A small masked spectrogram model, trained from scratch.
Data: trained on notes from a synthesiser with random patches, 78125 training examples, 12.6 epochs.
Rows from block 2 of the encoder, named by matrix and row number. Rows with one number belong to one neuron. Each number is 128 + 24 x the weight over its row's rms, rounded and kept within 0 to 255. All counts start at 0. Numbers have three digits each.
# fc1: MLP up (encoder.blocks.2.mlp.fc1.weight, 1152x384), inputs 77-153
# fc2: MLP down (encoder.blocks.2.mlp.fc2.weight, 384x1152, transposed), outputs 77-153
fc1.411:127126127128010127128128124116128126128128127128128126127123128126120128126207129127127183128127121126130128128128129127127127129128128125128128128128128127128128128128131128128128127128128128128129128128128128126128128131129128128
fc2.411:126129128128127129128128129130128128128129127127128128129128128128128128128128128128128128127128130128133128123128129128128128123125128128132128128129128128127128128128128127129128130126128128127128127133128128127128128128127128127
fc1.414:126126127128126127114128120116128125127128126126128123127126128124117122125129117125127129128127123125129128127127130127128127129127139126107128128129128127128128127128128128128128127128127128128130128129128128126128128132129129128
fc2.414:127128128128127131128128129128128128128128127127127128129129128128128128128128128127128128126128130128134128125128129128128126126126129128130128127129129128127128128128128128129128132126128128126128126129128128127128128128126128127
fc1.415:127127128128127127128128128118128128128128127128128127127125128125124128126197129128127129128128123127129128127128128128128127129128128124128128128128127127128128128128128128128128127128127128128128128128128128127128127133129128128
fc2.415:126129128128127129124129129130128128127128126127127128129129128128127128128128128127128129125128130128132128121128129128128129123125128128128128128129128128127128128127128127128128132125128128125128126134128128126128128128126128127
fc1.419:127126128128128128128128126118128127054128127128128126127125128126118125126129129128127129128128121126129128128128129127126127129128128126128128128129128128128128128128128128128128127128128128128128128128128128127128128130130128122
fc2.419:126129127128127129128128129130128128127129126127128128129128128128128128128128127127128129126128131128133128121128129128128129122125128128128128128129128128128128128128128127128127130124128128125128126131128128126128128128126128127
fc1.421:127125128156127127128128127116128127128128127128128126127124128125121128126129129128127130128128122126131128127128129127128127129127128125128128128128128127128128128128128128128128127128127128128129128128128128127128127135130128128
fc2.421:126128128128127129127128128129128128127129127127128128129128128128128128128128127127128129127128130128129128123128129128128129124125128128128128128128128128127128128127128127129128131127128128127128127133128128126128128128126128127
fc1.431:127127128128128127128128128120128128128128127128128127127126128126122128126129129128127130128128127125130128127128129128128127129128128127128128128129128128128128128128128128128128127128009128128129128129128128126128128134130129128
fc2.431:127128127128128131128128128128128128128128126127128128128129128128128128128128127126128128126128130128131128124128129128128129126126128128128128128129128128128128128128128128128127129126128128128128126131128128127128128128126128127
fc1.432:125126127128127127117128120116128126126128127128127124127127128123116120125129116127127129128128124125128128128128129127128128129128128128128128128129128127128128127128128128128128127128000127128132128129128128126128127131129128128
fc2.432:126128128128127131127126128129128128128129127127128128128128128128128128128127127127128128126128132128135128124128129128128126123126128128128128128129128128127128128128128127129127128123129128125128126133128127127128128128130128128
fc1.433:128127128128128128127128126123128128128129127128128126127126128125125128127128129128127129128128126126128128129128128128128128129128127127128128128129128127128128128128128128128128128128128128128128129138128128127128128128129128128
fc2.433:126128128128127129125128128129128128127129125127127128129129128128127128127128128127128129125128131128132128122128130128128128125124128128128128128130128128127128128128128127128127129124126128128128125132128128126128128128125128127
fc1.434:120126128128127127128128125104127123127128127128128120127126128125118124125129120128128157128128123126129128196128131127128128129128128126128128114129128049128128127128128128128128127128127127128130128129128128127128128135129129128
fc2.434:127128128128127132127129128128128128128128127128128128128128128128128128128128142127128128127128132128132128125128129128128124121127128128129128128129128128127128128128128128128128128123129128126128127130128126127128128128128128127
fc1.435:128042128128128129128129122128128128129128128128128128127124128129125121128128128125128255129127128128115128129128128128123128131128129128128128128129130082128127127128128128128128133128128128128126128127128128203128128128127129127
fc2.435:137128128128128127126127132136128128129128128129128128128128128128128128128129129127128128128128128128125132128128127128128127128128127128129128128129128128128127128128127128127128130127127128128129127127128129127128128128128128128
fc1.440:128127131129128128105117128128129123128128128128128128130126128126120131125130116127124131130131114122132128138128133120127122132125128123130128127129123129139125127128126128128123126128125129127137128128129125128129129129130128128
fc2.440:128128128128128128129127128129128128128128128129128128129128128128128128128128128128128128128128128128128128128128128128128128128128128128128128129129128128128128128128127128128128129127126128128127128129128128128128128128127128127
fc1.444:127126128128127120124128122116128125127128126128128122127126128123118126125129006127127147128128125126129128127128130127102127129128128128128128128129128127128128127128128128128128127128000127128131128129128128127128128135130128128
fc2.444:127128128128128131127128128129128128128128127128128128128128128128128128128128128127128128127128131128130128125128129128128126126126128128128128128129128128128128128128128128128128130126128128127128127131128127127128128128127128128
fc1.447:125125127128128127045128122119128125127128126128127126127126128125121126125129119126127159126128123126128128128128129127128128129128128125128128128128128127128128127128128128128128127128127127128129128129128128126131128129129128128
fc2.447:124129127128127130128125127129128129128129126127128128129129128128128128128127127127128129125128132128139128122128129127128127124125128129128128128129128128127128128128128127130127129124130128128128126136128129125129128128124128125
fc1.453:115109128128128111109128128125128128128128128128128128128128128128090128128128128128113128110128128128128128128128128128128128128128128124128128128128128128128128128128128128128128128128128128128128128128128128128128114128128128128
fc2.453:122128128129126130129127130131128130126128121125126127136129128128125128129128126122129128125128129129130128116128130128128129112117128128128128129130128128127128128127127127129125131116127125127127123138127127125129128128118129123
fc1.454:128127128128128128128128128125128128128129127128128127128127128125127128128128129128127129126128128126128128127128128128128128129128128128128128128128128127128128128128128128128128128128000128128128128129128128127128128128130128128
fc2.454:126128128128127129124128129130128128128128126127128128129129128128128128128128127125128129125128130128132128123128129128128129126125128128128128128130128128128128128128127128127127130125126128127128125131128128125128128128126128127
fc1.457:126124128128127127125128124113128126127128126128128123127126128123118121125130120127127150128128122125130128127128130127128125129127128127128128128129128127128128127128128128128128127128124128128129128129129128127128128137130128128
fc2.457:127128128128127130127128128129128128128128127128128128128128128128128128128128128127128129126128130128129128125128129128128127127126128128129128127129128128128128128128128128128128132128128128125128127132128128127128128128128128127
fc1.459:128128128128128128128129128128128128128128128128128128128128128000044128128128128128126128119128128128128128126128128128128128128128127128128128128128128128102128128128128128128128128128128128128128128128128128127128128128128128128
fc2.459:127128128128128128121127128128128128127128127125128128130128128127128128126129127124129128125128129128128128128128128127128129127124128128128128127129128128127127128127126128128127135128122127129128125130128128127128128128125128127
fc1.461:124125128128127127090128116115128125127126127128128124127125128124118120125129116125127135128128122125129128128127130127128122129128128126128128128129128127128128127128128141128128126128127127128129128128128128127128128135129128128
fc2.461:126129128128127130128122127129128128128129126127128128129128128128128128128127127128127128126128133128132128123129129128128129122125128128128128128129128128127128128128128127129128128127129128128128126134128128127128128128127128125
fc1.466:127127128128128127128128128124128128128128127128128128127127128126123128127129129128127129127128128126129128127128128128128127129128128126128128128128128127128128128128128128128128127128127128128128128129128128127128128131129128128
fc2.466:126128128128127129124128128129128128128128126127127128129129128128128128128128128127128129125128130128128128126128129128128129126125128128128128127129128128128128128128127128129128130128127128128128126134128128126128128128126128127
fc1.468:127126128128122127128128127119128127127128123128128126127126128125120128126129129128127135128128125125130128127128130127128127129128128127128128128129128127128128128128128128128128127128033128128130128128129128127128128135129128128
fc2.468:127128128128127129126128128129128128128128127128128128128128128128128128128128128127128128127128130128128128126128128128128128126127128128128128128129128128128128128128128128128128129127128128128128126131128128127128128128127128128
fc1.471:113083125128128128100128128127125123128124128128126128128120128128095101128128122128102153121128100128128128128128128124128128128128128121128128128128128111128128128128128128128123128128128128126128128128128128128135128128128128128
fc2.471:124128127128127131129127130129128129125128120126126128133131128127124127128128125119129128122128130130130128116128129127128130122115128129128128128132128128127127128128124128125125131124123125127126123141127128122129128128117129123
fc1.473:128126128128128000127147125129128127128128128129113127128130128120126126127127124127129149132129075128114128132128132124127128129123129132129131129128118128130129126128127129128128127129129128129128128125128127113125126128127126128
fc2.473:132127129128129128131128128121128125129128128124128128130129128128128128128129124114130128126128127129125127129129128116128134129124128128128128129129127129128127126127125129130128146135118128130128127130128128127129128128124127126
fc1.475:125122119128128126128151126120129122129128128112120128077106128125119108128125106124116128130128114124128128130127130124126128144126141088120128128128128128128128126128179118128128127128128128129128128128125127123128127128115128128
fc2.475:129127129128129128130123128128128128129128128129128128129128128128128128128130128127128128128128127128129130128127128127128128128127128128128128129130128128128126128128127129129128129126123128129128127128128128128128129128128128127
fc1.477:125125128128127127118128119116128125127128127082128124127126110123117122126129117126127130128128119125128127128128130127128126130127128126104128128128128127128128127128128128128128127128127128128129128129128128127128127132129131128
fc2.477:126128128128127129128128128129128128128129127127128128129128128128128128128128127128128129126128132128134128125128129128128127123126128128129128127129128128127128128128128127129128130124129128122128126134128128127128128128131128127
fc1.484:130129128128098128128053127128128128128127128123131126128128128128128107128221125128123134128128128128128128128128130127130128106131129128128128129132129131126127128128128128126128131128115128127128128125126131167219133130139129129
fc2.484:128128128128128128129126128129128128129128128128128128128128128128128129127129127127128129128128128128128128128128128128128128128127128128128128128129128128128127128128128129128128130127126128128128127128128128128128128128128128128
fc1.486:126124128128127127116128121110128125127128125127128122127125128124117122125129123126128129128128120126131128127128130127128121129128128125128128128129128127129128127128128128128128127128127128128129128129128128127128128137129128128
fc2.486:126128128128127130127128128129128128127128127127127128128128128128128128128128128128128129125128130128128128125129129128128127127126128128130128127131128128127128128128128128129128132128128128124129127131128128127128128128129128127
fc1.490:108091128128125124114128128121128128128128128128128128126128128128114128128128128128115128106128128128128128128128128128128128128128128128128128128128128128128128128128128128128128128128127128128128128128128128128128128128128128128
fc2.490:119131127128122132129126134155130131126128119122122128137133128128123128131128124115129129111128131131125128110127128127128133100109125130128128131134129128125127128127124126132125140116126124122124119145127128116129129127114129123
fc1.491:127125128128127127128128222114128128128128125128128126127124128125121128126130129128127129128128123126133128125128129128127125129127128125128128128128128127128128128128128129128128127128127128128129128128129127127128127139130128128
fc2.491:127128128128127129125128128129128128127128127127128128129128128128128128128128128127128128127128129128128128125128129128128128127126128128128128128128128128127128128128128128129128130128128128128128126131128128127128128128127128127
fc1.492:126126128128127127124128118117127125127127126128128123127126128122120122124129112127127241128128123126129128127128130127128126129128128128128128128129128127128128127128128128128128127128127126128129128129128128127128128135129128128
fc2.492:127128128128127130128128128128128128128128127128128128128127128128128128128128130127128128127128130128132128124128129128128126126126128128128128128129128128128128128128128128128128129126128128127128127131128128127128128128129128127
fc1.493:128124120128129129130122128130131121124128150078131132099095131128124107125140115119065130129127096117131126131128129081128128190131143075117132128132141130124108119130128101128126121136125120132139128132116121065128153129096128113
fc2.493:128128128128128128129128128129128128128128128128128128129128128128128128128128128128128128128128128128128128128128128128128128128128128128128128128129128128128128128128127128128128129128127128128128128128128128128128128128128128128
fc1.496:102082128128128128097128128128102128099128128128128128128125128128115128128128128128126128116128118128128128128128128128128128128128128124128128128128128128128128128128128128128128128128128128128128128128128128128128128128128128128
fc2.496:121129127129125131127127129132129129125128124126126128131130128128127127128126128126128127122128131129128127120128129127128130118121127128128128130130129128125128127127127126131126129126129126124128124142127128124129128128120128126
fc1.498:107125128128114127079128128128128128128123128128128128126128128120121093128128128128118143104128128128128128128128128128128128142128130123128128128128128128128128128128128128128122128128128128128128128128128128128128128128128128128
fc2.498:127128128128127128118127129129128128127128126128127127131129128127126128127128127125129129125128129128130128122128128128128128127123127129128128128129255128128127128128126128124127129123125127129126125132128128127128128128124128125
fc1.503:107126128128128127128128127116128127128128128128128126127125128127117128126129129128127129128128124126130128127128129128128127129128128126128128128128128070128128128078128128128128127128028128128139128129128128133128128133129128128
fc2.503:126128127128127129126128128129128128128128126127128128129128128128128128128128128127128128126128130128131128123128129128128128126125128128128128128129128128127128128128128127129127129127128128128128126133128128127128128128127128127
fc1.504:127127128128128128127128128125128128128129128128128127127127128126126128128129128128127129127128128126128128128128128127128128129128128127128128128128128127128128128128128128128128128128128128128128128129128128126128128128129128128
fc2.504:126128128128127129128128129128128128128129126127127128129129128128128128126128128127128130126128131128139128126128130127128128125124128128128128127130128128127128128128128128129127130127128128129128125130128128127128128128125128127
fc1.507:126125128152127127128128126115128126128128127128128126128125128125121128126129129127127130128128120126131128128128129128127126129128128124128128128128128127128128128128128128128128127128127128128129128128128128127128127134129128128
fc2.507:125128128128127129128128129129128129128129126127128128129129128128128128128128127127128129127128132128130128124128130128128129123125128128128128128128128128127128128127128127130128131128128128126128127135128128126128128128125128126
fc1.513:127127128128128128128128128117128127128128127128128126127126128126122128127129129128127129128128128125129128128128129128128127129128128126128128128129128128128128128128128128128128185128128128128128128129128128127128128133130129128
fc2.513:127128128128128129125128128128128128128128127127128128129128128128127128128128128126128129126128130128129128126128129128128128127126129128129128128129128128128128128128128128128128136127127128127128126130128128127128128128127128127
fc1.514:124119119128128127128168125121128104130127128122120127130122128126119101127128122124122127131128112099130128128128163125123124138126144119125131129129129129129128127128127128094127126128127128130128128122127123123128127129101128128
fc2.514:130128129128129128131111128129128128129128128129128128129128128128128129128128128127128128128128127128129128128128128128128128128127128128128128129130128128128127128128127128129128130126124128129127128129128128128128128128127128127
fc1.515:128128128128128129128128128128128128128129128128128128128127128125128128128128128129127163128131128127128128128128128128128128020128128128128128128128128126128128128128128128128128128128128128128128129129128128127128128128129128128
fc2.515:127128128128128128124128128128128128128128127128128128129128128128128128127128128126128128126128129128129128127128129128128128126125128128128128128129128128128128128128127128128128129127126128128128127130128128127128128128126128127
fc1.527:125125127128126127055128116118127123126128126127126122127126127123117121125129115127127219128127121126128128128128130127128126129128128125128128128129128127128128128128128128128128127128127127128130128129128128126128128132129128128
fc2.527:126128128128127133127127128128128128128128127127128128128127128128128128127127131126128128126128131128138128122129129128128121124126128128128128127129128128127128128128128127129128131123129128123128126129128128127128128128127128127
fc1.528:127126128128128127128128127117128127128128127128128127127125128126117128126129129128127129128128124158130128127128129128128127129128128125128128128129128128128128128128128128128128127128127128128129128129128128127128128134130128128
fc2.528:126128128128127129127128129128128128127128126127128128129128128128128128128128127127128129126128130128133128124128129128128128125125128128128128128129128128127128128128128127129127129127128128128128126133128128126128128128126128127
fc1.531:127126128128127127128128127115128127128128126128128127127125128126119128126131129127127129128128121126131128127128128128128126129127128126128128128128128127128128128128128128128128127128127128128129128128128128127128127135129128128
fc2.531:127128128128127129127129128130128128127128127127127128129128128128128128128128128128128129126128130128128128125128129128128129126126128128128128128129128128127128128128128128129128130128128128127128127133128128127128128128127128128
fc1.533:128112128128127128081128128127128128128128128128128128104126128128124128128128128128126128110128128128128128128128128128128128128128128128128128128128128128128128128128137128128128128128128128128128128128128128128128128131128128127
fc2.533:123130128128126133128127131145128130125128122126125128133129129128126127129128125122128130123128129130125128118127129130128130113117127128128128131132129127126127128127127127130126137118128127126127123136128128121129128129122129126
fc1.542:128127128128128128128128127121128127128128128128128127128125128127127128128128128128127162128128126127129128128128128128128127129128128125128128128128128126128128128128128128128128128128128128128128129129128128126128128128128129128
fc2.542:126128127128127128125127129128128128127128127127127128130128128128127128127129128128128128127128130128131129125128129128128128124125128128133128128129128128128128128127128128127127132127128127128128126130128128128128128128126128127
fc1.544:127126128128001127128128128119128127128128127128128127127125128125120128127129129128127130128128123126130128127128129128128127129128128125128128128128128127128128128128128128128128127128127128128129128128128128127128127136130128128
fc2.544:126128128128127129128128129130128128128128127127128128129129128128128128128128128128128128127128131128129128124128129128128129127126128128128128128128128128128128128128128128129128129127128128128128127134128128127128128128126128127
fc1.549:146114128099128086128085128185128128128128129130127128130177128138128112102126128124130173132128104119026128129080129127129186137129129128127127132127132130110128123123126131127120117123128126128108147120078130128113127128130124152
fc2.549:129128128128136127128128129131128128124125129143128128117128128131128128129128131128130121127120128129123129127128122130126128128130125128134122126124130126128130128127127129046127136128128130128141128064127128125128128124134132142
fc1.550:126125127128127127127128124118128125127128126128128124127125128124120125124129128126127129128127124126129128127128129127128127129127128126128128128128128127168128128128128128128128127128127128128129128128128128126128109133129128128
fc2.550:126128128128127130128128128128128128128128127128128128128128128128128128128128128127128129126128129128132128126128129128128127127126128128128128128129128128127128128128128128129128130128128128128128126133128128127128128128126128127
fc1.552:126125128128128127128128126121128127128129126128128127127127128124118128126129128127127130128128125126129127127128129127128127129128128127128128128128128127128128127128128128128128127128127128128129128129128128127128127134129128128
fc2.552:126128128128127132127129128128128128128128126127127128129128128128128128128128127125128128126128132128136128124128130128128128126125128128128128127129128128127128128128128128128128130127128128128128126133128128127128128128126128126
fc1.553:100126128128128128117128128122128127128128128128128128128125128128122128127128129128128142118128127128128128128128128128128128129128128127128128128128128128128128128128128128128128128128105128128128128128128128128128127128128128128
fc2.553:118130127129125132128129129132128130128128124126128128131130128129125128128128126123127129125128132128125128120128128128127129099122128129128128131128128128127128127127127127130127130117130129127126126138128128124130129127120129124
fc1.558:125124126128126126119132119117127124126125125128127123126127127120121113122129110127127145127128125126128128127128130127128128129128128128127128128128128127128127127128128128128129127128127126128133128129128128126128128134129128128
fc2.558:127128128128127134127126128128128128128128127128128128128128128128128128128128133127128128126128130128133128125128129128128125126126128128129128127128128128127128128128128128128128130126128128127128127131128127127128128128127128127
fc1.561:128126128128124128128128124109128126127112127128128123127126128124120128126129119128127146128127124126129128127128131127128123129128128127128128129129128127128128127128128128128128127128000127128129128129129128127128128135129128128
fc2.561:127128128128128132127129128128128128128128127128128128128128128128128128128128129127128128127128130128129128125128128128128128126127128128128128128129128128128128128128128128128128130127128128126128127131128128127128128128128128128
fc1.562:128127128128128128047128128126128128128128127128128128128127083127070128128128128128127129078128128128128128128128128128128128128128128128128128128128128128128128128128128128128128128128072128128128128129128128128128128128129128128
fc2.562:124128128128126129122128129130129129127129126127127128130128128128127128126128128125128129123128132129128128124128129128128129123122127128128128128130128128127128128127127127128127130125128128129127125136128128126129128128123128126
fc1.564:126128052130128128086157184128129120128153096128180128124133128196127157128125114114115192127129211096128129131170126128157127130117123149129109123099116017140058088127127149129148047128117141105201130129128126199128128135128131186
fc2.564:128128127128126128128255126128128124128128125128128119128128127128128125128127125127128128082128128127118148139128128128128161149128095128128128137129128128128128128128128128128128129242113128128090128142128128092128128128118128109
fc1.565:128092128129129127128139132110128113121094126125128128128130128060131079128120076169128128128128124173123162128145128132176092047157128072128125128127128083184135133127123129116127163133109128121135114135128127122129127148126127114
fc2.565:133129131128128128130255130129128125128128143128133127130159128127128128128137128128128131130128127131121128127129127128128127125128122114128128128128129131128127129128128129128128129192128128128127128145128129130128133132129127122
fc1.567:126125128128127127128128126117128126128128127128128126127126128125117128093129128127127130128128125126130128128128130127128127129128171127128128128128128127128128128128128128128128127128127128128147128129128128127128128134130128128
fc2.567:126128128128128129128128128128128128128128126127128128129128128128128128128128127127128129126128132128128128126128129128128128125125128128129128128129128128127128128128128128128128130127128128126128126133128128127128128128126128126
fc1.570:128128129128128128129128128128128129128128140128129128129127129128128128126128128128128227128128128128128128131128129127126128132128128127128128129130128129128127126128128128128128128129128128127128128130129128118128130129128128128
fc2.570:128128128128129128130127129129128128128128128129128128129128128128128128128128128128128128128128127129128128128128128128128128128128128128128128129130128128128128128128127128128128129127127127128127128128128127127128128128128128127
fc1.571:127127128128128127128128128119128128128128128128128126127125128126120128127148129128127129128128124126130128127128128127128127129128128125128128128129128127128128128128128128128128127128032128128129128128128128127128127133129128128
fc2.571:126128128128127129127128129129128128128128127127128128129128128128128128128128128126128129127128130128128128124128129128128129123125128128128128128129128128127128128127128128129127130127128128127128126133128128127128128128126128127
fc1.578:127126128128127127128128126115128125127128127128128126127124128126114124126129121127127147128127119126130128128128130128124127129128150125128128128128128128128128128128128128128128127128107128128128128128128128127128127132128129128
fc2.578:125129128128126130127129129129128128127129126127127128129129128128128128128128127127128128127128132128137128120128130128128126124126128128128128128129128128127128128128128127130127129125130128124128126135128128126128128128128128127
fc1.580:127126128128127127123131119116127126127125126128128123127127128120124115124129105127127133127128126125129128127128131127128128130128128083127128128128128127128128127128128128128128127127127127128134128129128128127128128136130128128
fc2.580:127128128128127134127127128128128128128128127128128128128128128128128128128128134127128128127128130128131128125128129128128126127127128128129128128128128128128128128128128128128128131127128128127128127130128127127128128128127128127
fc1.583:127126128146127127128128128116128127128128124128128126127125128126120128126130129128127130128128123125131128127128129128127127129127128125128128128128128127128128128128128128128128127128127128128128128128128128127128127137130128128
fc2.583:127128128128127129124128129129128128127128127127127128128128128128128128128128128127128128126128129128128128125128129128128129127126128128128128128129128128127128128128128128129128131128128128127128127131128128127128128128126128128
fc1.585:127126128128128127128128128116128128128128127128128127127125128125120128127130129128127129127128124126133128126128128128128126129128157125128128128128128127128128128128128128128128127128127128128129128129128127126128127139129128128
fc2.585:127128128128127129126128128128128128127128127126128128129128128128128128128128128127128128127128129128128128126128129128128129127126128128128128128129128128127128128128128128129128132128128128128128127131128128127128128128126128128
fc1.587:127127128128128127128128128117128128128128127128128127127126128126124128126151129128127130128128126127130128127128128128128127129128128125128128128128128127128128128128128128128128127128103128128128128129128128127128128135130128128
fc2.587:127128128128127129127128129129128128127128127127128128129129128128128128128128128126128128126128129128132128123128129128128129125125128128128128128129128128127128128128128128128128131127128128127128127132128128127128128128126128127
fc1.588:128128128128128128128129128128128127128128128128128128128128128125128128128128128129128128128128129127128160127129128128128128128128128129128128127128128127128128128128128128128128128127128128128128128128128128128128128128128128128
fc2.588:128128128128128128124127130126128128128128127126128128129129128128127128127128127125128128126128129128129128127128128128128129127125128128128128128129128128128128128128127128128128131128123127128127126130128128127128128128127128127
fc1.591:125126128128127127128128125119128125127128128128128127127121128125117128126129128126128129128127121127131128128128129128121127129128128124128128128128065127128128128128128128128128127128128128128128128127128128127128127133128129127
fc2.591:127129128128127130127129130131128128127128127127127128129129128128128128128127133128128128127128131128132128123129129128128128121126130128129128127133128128127128128128128127129127131125129128124128127135128128127128128128130128127
fc1.592:126125128169127127128128126107126126127128112128128124127125128126117128126129129128128129128128122126133128126128130128124127128128129127127134128128128126128128128128128129128128127128128128128183128128130128127128127137129128128
fc2.592:127128128130127128121128129130128128128128128128128128129128128128128128128129128128128129125128130128129129127128128128128128127127128128128128128129128128128128128128128128129128129128127128128129127131128128127128128128127128128
fc1.593:127127128128105121128128128124128128128128127128128128128126128126125128128129129128128129128128128127129128127128128128128128128128128127128128128128144127128128128025128128128128128128128128128128128129128128127128128130129128128
fc2.593:125128127128127129123129129128129129127128126127127128129129128128128128128128127126128128125127133128128128124128129127128129125124128128128128128129128128127128128128127127131128130128128128129128126138128128123128128128123128127
fc1.594:128127128128000128128128128125128128128128127128128128128127128125128128128129129129127129128128128126129128127128128128128128129128128127128128128128128127128128128128128128128128128128127128128128129129128128126128128131130128128
fc2.594:127128128128128128124128129128128128128128127127128128129128128128128128128128128127128128126128129128128128126128129128128128127126128128128128128129128128128128128128127128128128129127126128128128127131128128127128128128126128128
fc1.600:127126128128128128128128128122128127128128127128128127127126128127117128127129129128127129127128125126129128128128128128128128129128128125128128128128128127128128128128128128128128127128128128128128128129128128127128127131129128128
fc2.600:126128128128127129127128129129128128127128126127127128129129128128128128128128128128128128125128131128129128126128129128128128126125128128128128128129128128127128128128128128129127130128128127128128126133128128126128128128126128127
fc1.601:127127128128039127128127120115128126127128126128128125127124128126116128125129128126128141128128117126131128135127131128126123129127129126128128128128128127128128128128128128128128127128127128128129128128128128127128128133129128128
fc2.601:126129128128127133127127128129128128127129127127128128129128128128128128128127127127127128126128134128132128124128129128128127114126128128132128128134128128127128128128128127129128134126129128125128126133128128127128128128129128127
fc1.602:126127127128127127127128125122128126127129127128128127127126128124119128126129128127127129128128124126128128128128128127128119129128128128128128128128128127128128127128128128128128127128128128128156128129128128127128128129129129128
fc2.602:126128127128127129127129129128128128127128126127127128129129128128127128126128128127128129125128132128133128124128129128128126123125129128129128127130128128127128128128128127128127131127128128126128125129128128126128128128127128127
fc1.603:113092128128123128113128127123128127128128127128128127127125128127094128127128129128128132128128126127129128128128128128128128129128128107128128128128128128128128128128128128128128128128128128128128128128128128108130128129129128128
fc2.603:124129127128126131128129129134128129126128125127127128129129128128128127128127127127128128124128132128128128124128130128128129117123128128128127128130128128127128128128128127130127130124129128128128126137128128125128128128123128127
fc1.605:127126128128127123128128128118128128128128126128128126127125128126119128126129129128127129128128126125131128127128129128128127129127128126128128128128128127128128128128128128128128127128088128128129128129129128127128127136130128128
fc2.605:127128128128127129126128128129128128127128127127128128128128128128128128128128128127128129127128129128128128125128129128128128127126128128128128128129128128128128128128128128129128129128127128128128127131128128127128128128127128128
fc1.608:119127128128128128103128128123128128128128123128128128128126128127123112127128129128128128128128128128128128128128128128128128128128128128128128128128128128128128128128133128128128128128128128128128128128128128128128128128128128128
fc2.608:122130127129125131125129131132129129126129125126127128130130128128126128128128126123129130123128132129126128120129129128128129115121128129128127128129128128127128128128127127129127136121129128126128125136128128124129128128122128126
fc1.609:127127128128100127128128128117128127128128126128128127127125128125122128126129129127127129128128121127129128127128128128128127129128128124128128128128128127128128128128128128128128127128111128128129128128128128127128127134129128129
fc2.609:126129128128127129128128129130128128127128127127127128129129128128128128128128128127128129126128130128132128123128129128128128125125128128128128128129128128127128128127128128129128131126128128126128127133128128126128128128126128127
fc1.610:128128128128128129128128128128128128128129128128128128128127128125128128128128128129125129117128128127129128126128129128128128128128127128128128128128127127127128128128128128166128128128074128128128129129128128126128128129129128128
fc2.610:127128128128128128122128128128128128127128127126128128129128128128128128128128127126128129125128129128128128126128129127128129127125128128128128128129128128128128128128127128128128131127125128128128126133128128127128128128125128127
fc1.614:128127128128128128128129128128128120128129128129128126128128128127128128127129101128127152128128128127129128168128131128208128131128128128128128128129128128128128126128127128128128128128127128128171128129106128128128128128173128128
fc2.614:129128128128128127131128130129128128130128128128128127129129128127128128128129128128128128128128128128126128129128128128128129129128128129128128129130128128129127128128127129128128131135125127128127128128128128128128129128125128128
fc1.615:126124128128127126122130122116128125127128126128128125126126128124117123124129122126127129128127123126129127127127130127128127129127128126127128128129128127128128128128128128128128127128091128128129128129128128126128127135129128128
fc2.615:127128128128127133127128128129128128127128127127127128128128128128128128128128129127128128126128130128131128124128129128128127127126128128128128128129128128127128128128128128129128129128128128127128127133128128127128128128126128127
fc1.616:125127127128128128129127123124129118127129129115129128133120129128120116123133119113127128125128097117132127134127137124128123139128136108126130129131128137128124123128124128128128118130126128128130128131129127107128131130128128127
fc2.616:128128128128128128128128128129128128128128128128128128129128128128128128128128128128128128128128128128128128128128128128128128128128128128128128128129128128128128128128127128128128129128127128128128128129128128128128128128128128127
fc1.618:128112128138115128115128090128128128128116128128128117094128128128128128128167128148128187081128128128128128128128128093128128128129160128128128134165128128128128128128139128128107128128124128128144128128132128128147128128128128128
fc2.618:124128119128129147122124130097128129125129125120126127133126128126119129120109124091128128083128142128129128106138121127128129116120128128128127117129129130126127128128126127125127198125127126114125119136127128127130128127121129107
fc1.620:127127128128128128128128128123128128128128127128128127127126128124128128127129129128127130128128128126131128127128128128128127129128128127128128128128128127128128128128128128128128128128127128128128129129128128127128128132130128128
fc2.620:127128127128127129125128128128128128127128126127128128129128128128128128128128127126128129125128130128129128125128129128128129127125128128128128127128128128128128128128127128128128131127127128128128126132128128127128128128126128127
fc1.623:128100122128127128126099128127128127127127124128126124126125128129128131129127130128097128128128128128132128101125128129129129126128128128127128128127121128128128128130128128127118129125128128130126128127123115130128129128128129131
fc2.623:128130152128130129128128100130129145128127136138128128127129128128127127129136128128129130127131122128127125147117133127128129129128140128128128160134128128127129128128129128129125122129129126125128128084128128128129128129129128128
fc1.628:126127128128048127128127127114128126127128128128128127127123128127119128127129125126128129128128118127130128128128129128127127129128128122128129128128128127128128128128128128128128127128127128128129128128128128127128127131128128128
fc2.628:125129128128127130128128129129128128128129127127128128129129128128128128128128127128128130127128133128139128123128130128128129121125128128128128128129128128127128128127128127130128130123130128125128126133128128127129128128128128127
fc1.636:127124128128099127128128127115128127128128127128128126127125128125120128126129129128127129128128124126131128127128129128128127129128128125128128128128128127128128128128128128128128127128127128128128128128128128127128128135130129128
fc2.636:127128128128127129127126128129128128127128127127128128128128128128128128128128128127128128127128130128131128125129129128128127127126128128129128128129128128127128128128128128129128130127128128128128127131128128127128128128127128127
fc1.638:128093126128084128080000105127128102071128129128109099115128108085128069128132127097128194127127085106127124139129128122140049070128139124138127122119146153126126122128133116129124128116117128123128130044129141146130128124176158118
fc2.638:127210128131128129128125126129128127126128128128127121128127128127121128126131121128130130130128120133129128172128131120128126128116157121130128128128128128132128128128128130181128128127127109128129127147127128131128128131128128117